From a checkpoint of a small contrastive image-text model.
Model: 8.48M parameters, 48-pixel images, encoder arch vit, encoder width 192, text encoder width 192, text encoder norm layernorm, text encoder activation swiglu.
Training: soap at rate 0.0016, 8800 steps, batches of 128.
Data: trained on rendered dice on a table, 7.8 epochs.
Rows from block 9 of the image encoder of a small contrastive image-text model, named by matrix and row number. Rows with one number belong to one neuron. Each number is 128 + 24 x the weight over its row's rms, rounded and kept within 0 to 255. All counts start at 0.
After each neuron's rows are labels from the 100 images, of 14976, where the neuron reaches its highest value: "colour at peak" is the nearest of a few named colours to the mean colour under the peak. Only what is clearly more common there than usual is listed. The data: rendered dice on a table.
# fc1: MLP up (encoder.blocks.9.mlp.fc1.weight, 576x192), inputs 0-95
# fc2: MLP down (encoder.blocks.9.mlp.fc2.weight, 192x576, transposed), outputs 0-95

fc1.40 [161 174 118 126 131 164  92 134 147 130 157 122 113 109 105 140 112 147 148 159 120  82 139 139 101 131 138 139 160 133 119 121 148 158 139 153 130 112 153 113 113 107 139 127 123  48 168 122 108 134 143  88 151  87 116 137 117 111 117 127 174 163 108 118 118 124 117 132 143 125 137 129  99 114 116 134 161 115 153 112 109 118 137  92 172 118 134 155 137 115 136 169 129 164 176  96]
fc2.40 [172 140 123 147 130 112 106 134 121 146 172 132  98 101 129 152 139 139 101 146 162 120 118 107  85 149 151  75 144 106 123  99 140  96 153 152 136 135 132 149 109 141 103 133 136  98 130  99  85 146 128 185 145 111 166 126 120 160 144 126 129 149 143 127 136 111 119 142 141  77 123  83 140 136 135 152 101 139 115 148 115 115 135 120 141 109 113 122 175  77 162 147 109 143 163 100]
colour at peak: grey

fc1.18 [129 132 115 148 136  79 146 175 150 126 147 130 111  91 144 133 150 126 138 156 106 128 141 157 124 124 157 153 116 109 131 142 149 110 141 136  86 162 160 140 151 116 126 112 138 110 124 142  80 132 137 117 145 135 138 172 103 149  94 114 150  97 156 135 138 120  72 192 146 111 114 111 149 138 121 118  80 106 126 130 134 131 135  93 143 121 145 141  68 136 160 154 159 143 120 129]
fc2.18 [139 148 146 155 122 123 135 122 117 114 100 123 103 117 142 127 136 117 120 133 140  90 148 156  63 179 157 136 166 140 157  96 153 118 130 128 151 156 118 153 148 105 120 124 119 134 124 129 145 117 146 143 124 146 171 128 116 119 131 141  98 111  96 158 153 121  97 110  58 148 163 118 121 113 124 118  88 157 121 156 140 123 137 138 131 134  91 120 132 125 160 158 153  94 156 154]
colour at peak: grey

fc1.497 [125 159 153 149 131 128 138 112 109 131  95 135 106 155 111 132 120 157 106 106 105 146  94 120 148 105 106 131 133 130 158 114 120 128 146 148 157  99 142 148  79 138 113 140 110  88 134 145 130 148 156 133 123 133 104 151 181 106 109  99  82 105 111 110 120  82 131 153 155  93 114 113  82  78 138 151 113 110 124 173 132 141 175 143  89 118 152 151 124 109 139 118 122 140 149 138]
fc2.497 [129 152 122 118 136 125 124 126 110  94 156 150 152  85 110  96 136 132  74 134 110 200 172 132 172 136 141 111 129 130 154 125 151 157 150 125 111 117 131  94 156 121  44 131 155 143 141 128 147 108 148 140 134 120 138 137 121 161 112 135 141 146 121 132 125 132 104 153 124 131 130 118 128 122 117 131  97 113 155 165  78 134  93 116 138 154 117 136 136 111 139 135 158 156 120 173]
colour at peak: purple

fc1.74 [175 106 114 192 165 119 120 144 120 163 120 137 146 124 115 116 110 135 131 142 119 140 149 111 114 138 105 164 134  80 140 137  97 154 117 131 130 147 126 121 137 139 120 162 123 123 115 153 134 111  70 149 113  99 166 134  86  79 134 146  94 160 137 155 120 142 140 135 120 116  78 124 101 159 106 115 111 116 107 116 125 131 164 130 104 113 183 121 114 138 133 129  93 141 159 129]
fc2.74 [108 126 140 113 142 138 141 124 138 145 122  97 119 119 111 118 128  87 140 102 104 136 144 116 151 132 178 137 119 159 129 138 120 109 114  89 116 105 116 119 218  81 131 180 138 136 103 132 110 138 136 145 156 190  96 136 114 130 100  53 158 130 152 154 133 142 145 145 120 125 161 170 163 134  94 121 102 166 149 122 157 125 147 138 118 126 120 128 106 115 128 123 136 145 119 135]
colour at peak: purple

fc1.134 [115 153 133 168 126 148 123 168 142  97 166 126 100 113 127 172 146 141 141 149 124 133 142 114 105 142 129 137 155 132 169 127 128 151 144 117 100 121 148 159  95 129 114 166 175 139 144 123 142 130  95 156 119 111 165 119 136 144 132 108 113 154 114 152 143 143  85 166 138 128 103 131 104 112 149 147 124 131 118 169 114 102  75 110 164 151 117 144  96  84 149 127 109 138 150 122]
fc2.134 [164  96  90 141 128 111 162 107  73 106 151 164 170  94 112 158  96 111 142 118  79 150 106  87 124 111 139 156  91 130 160 137 141 132 111 118  80 152 115 150 138  60 152 133 109 114 137 111 133 119 135 156 107 148  97 111 124 161 119 136 111 151 134  93 132 151 147 128 113 127 166 149 125 149 120 104  85  84 139 153  89 135 168 104 113  98 112 127 135 137 135 132 120 146 173 123]
colour at peak: orange

fc1.400 [121 100 162 209  89 146 132 103 133 148 163  94 136 131 183  93 137 163 149  90 111 105 120 137 168 121 106 131 154 151 147 183 136 174 124 122 136 111 157 153 106 111 122 115 178 167 150 173 112 105 116 103 129 120 134 126 154 122  63 146 141 135 143 112 147 115 147 161  76 123 132 104 118 119 110 151 132  88 140 151 110 125 106 118 147 136 129 139 132 143 119 125 111 116 116  75]
fc2.400 [155 174 142 160 116 116 157 139 101 132  90  90 130 133 110  86 101 138 148 112 127 143 135 114  64 113 138 100 109 168 122 158 140 117 137 110 175 109  97 112 131 170 146 103 125 120 118  82 114 110 136 118 120 107 164 161 138 149 137 122 149 118  97 129 137 151 173 141 160 150 136 146 140  98 168 116  77 128 150 117 120  92 100 172 118  99 156 115 170 132 159 135 128 128 146 134]
colour at peak: grey

fc1.361 [112 143 113 126 132 132 115 109 128 110 147 121 134 123 122 205 134 103 189 119  82 130  78 161 132 115 106 137 101 178  92 109 138 152 132  70 113 120 122 161 135 107 134  90 125 179 134 126 133 148 155 110 139 139 182 151 133 135  90 166 130 111 108 142 153 138 115 138 163 110 116 132 155 133 109 146  99 105  93 132  78 159 107 131 146 115 167 161 140 140 109  92 134 154 159 139]
fc2.361 [123 148 110  44 157 146 130 155 140 137 120  93 130 135 141  94 130 133  95 106 141 103 125 123 138 117  82 122 118  82 149 114 133 113 115 116 128 108 104 119 152 132  72 121 127 152 129 119 140 120 115 137 182 146 144  96 133 129  82 111 118 136  95  91  84 128 138 179  96 115 112 127 111 150 161 136 146 129 165 106 173  97 139 120 114 160 140 113 129 112 125 106 128 118 103 101]
colour at peak: grey

fc1.407 [112 130 125 124 130 114 122 125 100 128 119 132  92 132 108 116 136 146  66 123 104 119 121 141 141 142 136 119 111 135 187 111  95 129 173 123 146 121 183 114 109 144 134 106 121 106 133  98 151 122 151 127 159 114 130 113 139 172 121 143 101 140 151 169  58 153 137 151 126  95 146  73 121 145 153 113 145 114 149 133 133 103 116 136 108 153 142  88 140 110 151 134 100 122 149 112]
fc2.407 [134  95 105 114 113  85  89 159 124 131 136 126 110 119 130 123 144 109 161  99 100  94 121 134 101  95 126 152 149 108  91 135 150  98 107 111 101 150 118 112 104  65 135 162 129 113 131  94  94 130 107 132 122  86 132 109 168 104 137 109 111 108 162 100 121 138 114  96 162 126 116 159 145 130 126 179 101 118 141 133 106 143 135 147 113  78 125 135 140 137 107 120  69 138 130 111]
colour at peak: orange

fc1.356 [139 126  79 162 202 150 110 137 160 105 139  96 172 123  92  84 145 149 119 170  78 121 147 116 117 136 171 159 166 112 140 109 134 196  71 125 142 143 132 131 139 128 109 126 132 158 119 136 134 175 158 140 139 112 127 119 124 111 105 128 140 133 142 124 162 140 135 110 139 131 106 131 131 134 125 122 126 124 106 129 100 133 125 100 160 119 122  98 121 153 109  87 124 153 108 116]
fc2.356 [130 127 137 137 136 155 137 132 169 122 145 107 138 115  97 113 130 104  64 147 111  99 138 163  98 138 151 171 126 162 123 146  81 124 117 116 159  80 110 107  99 140 140 126 116 112 148 119 138 121 117 119 149 109 122 129 115 131  87 155 125 105 143 151 131 131  98 167 143 116 145 131 135 110 158 170 165 141 136 160 152 154 164 119 169 173  85 109 168 130 136 146 160  94 135  92]
colour at peak: grey

fc1.378 [108 121 156  96 128 143 119 109 153 111 113  98 129 128 144 130 168 138 108 126 140 119 104 121 148 113 129 100 159  77 164 160 127 137 134 149 139 134 148 125  67 156 106 148 126 154 136 175 106  84  77 140 133 126 109 171 139  70 123 108 135 144  96 142 133 110 136 156 115 100 148 116 134 112 106 122 105 113 121 137 115 164  92 111  91 135 126 130 111 106 131 125  92 117 117 123]
fc2.378 [184  85 125 172 107 121 155 150 156 116 157 135 112 118 151 180 137 152 150  98  95 102 160 147  85 122 152 155 184 147 105  93 102 186 107 142 125 122 132 123  82 152 160 161 100  98 102 113 144 182 114 139 142  93 157 143 121 119 123 142 117  97 116 161 109 141 125  99 134 140 139 144 129 110  88 147 100 146 110 152  99  64 115 117 150 172 109 117 112 113 180 131  90 120 128 130]
colour at peak: orange

fc1.328 [127  92 134 121 129 135 115 146 186  83 117 114 140 112 135 120 144 122 105 135 114 126 121 135 154 105 102 142 169 175 140 126 111 123 168 153 129 100 155 155 128 154  75 139 140 164  59 127 129 135 143 124 138 172 128 129 124 126 128 165  88 131 155 123 142 179 129 173 158  99 111 125 113 140 144 143  94 109 129 134 121  96 138 123 166 111 137 130 109 149 133 156 102 128 128 134]
fc2.328 [ 74 134  94 136 159 134  96 160 176  94 116 100 166 117 141  92  97 132 164  97 149 121 119 101  46 173 127 115 122 119 104 150 147 127 168 126 106 156 144 110 186 116 176 143 144  97 103 135 130 122 109 138 115 104 143 151 145 155 134  90 130 133 123 129 126  88 110 120 102 157 132 120 122 120 152  88 134 153 105 101 130 144 131 112 145 157 115 141 108 123 112 120 110 126 140 156]
colour at peak: red

fc1.15 [101 141 134 195 131 110 134 119 135 115 139 139 123  94 140 110 163 115  88 130 129 162 149 149 139 127  94 144 106  93 128 145 111 104 142 129 162 138 120 172 141 115 113 143 143 136  91 124  99 154 113 163  96 127 144 129 141 142 146  77 134 145 131 143 122 101 126 179 143 130 114 112 152 119 155 119 108  93  83 137 163 135 144  92 163 127 120 150 169 126 137 186  97 158 128 156]
fc2.15 [ 82 170 184 123  93 117 139 109 140 116 114 125 154 148 137 122 134 120 178 116  89 127 123 114 184 206 116 157 120 118 142 157 135 137  97 119 139  87 143 150 141 130 137 138  68 117 127 113 141 152 103  98 141  95 107 146 168 126 115  94  76 154  91 113 134 122 130 157 165 125 136 105 115 166 135 104 132 139 163 108 146 139 120 103  96 147 125 120 114 157 119 104 115 142 145 133]
colour at peak: red

fc1.200 [ 65 166 127 177 142 122 138 131 126 119 113 127 183  95 123  92 137 111  93 158 122 124 112 127 161 127  96 127 143 184 155 149 118 124 155 125 126 132 125 140  85 132 124  93 123 155  90 162  87 133  83 123 185 139 119 105 124 121  97 154  97  94 156 145 105 207 133 193 103 102 122 141 156 112 104 132  83 131 128 159 120 121 115 109 105 109  97 153 114 127 132 116 117 145 127 124]
fc2.200 [190 128  91 106 135 148 155 159 142 115  93 117 133 150 112  85  84 125 125 137 126 119 110 152 151 109 151 124 118 133 174 158 135 134 116 137 130 145 125  84 105 133 147  96 125 144 119 111 117 154 146 123 110  95 122 128 171  66 122 102 104 133 103 124 137 104 114 108 124 129 129  94 136 126 157 123  92 161 159 118 127 147 108 108 122 148 115 133 135 127 122 202 114 138 197 139]
colour at peak: orange

fc1.554 [104 156 101  90 111 111 148 139 131 109 131 141 132 148 129 140 170 135 135 112 113 128 127 151 147 114 165 138 113 135 172 135 122 130 110 130  87 138 103 124  98 146 132 131 126 135 122 126 107 106 128 130 182 160 126 114  98 134 162 121 130 152 130 126 113  81 147 173 113 113 117 165 134 112 127 130 108 111 142 149 153 105 144 122 108 150 159 151 175 133 126 108  75 137  85 116]
fc2.554 [108 161 135 157 163 103  92 136  82 114 127  77 130 147 172 149 124 146 129 126 203 136 133 134 112 113 113 145 146 101 118 135 122 134 154 184 122 119 152 123  80  97 145 105 116 117  86 120 121 118 154 162 123 131 118 114 153 175 130 149 110 162 111 100 163 105 134 113 123 128 106  97  85 134  88 122 135 155 105 103 189 143 131 135 162 101 135 145 108 131 154 129 102 131 144 131]
colour at peak: red

fc1.71 [ 97  85 110 144 158 119  93  83 142 117 143 120 147 148 120 109 122 144 145 144 133 114 126 131 104 128 106 129 155 145 113 135 153 122 100 111 114 196 132 147 132  98 123 125 158 119 142 128 104 165 160 132 132 113 107 113 187 127 105 132 136  84 170 131 105 140 151 166 125 150 129 123 113 105 106 178 108  62 109 140 106 114 105 111 117 112 155 109 117 131 136 128 161 141 121 115]
fc2.71 [157 145 150 161 119 154 136 145 116  99 110 130 103 120 130 118 144 126 101 133 123 136  99 122 133 130 139 126 129 178 132 112 148 111 135 169 121  86  85 137 132 203  98 108 143 131 124 116 123  83 131 150 121 171  99 136 124 167 164 128 115 191 136 134 159 131 127 137 126  82 109 133 155 139 138  80 138 141 117 142 147 148 159 123 124 139 154 163 117 114 115 117  89 115  97 119]
colour at peak: grey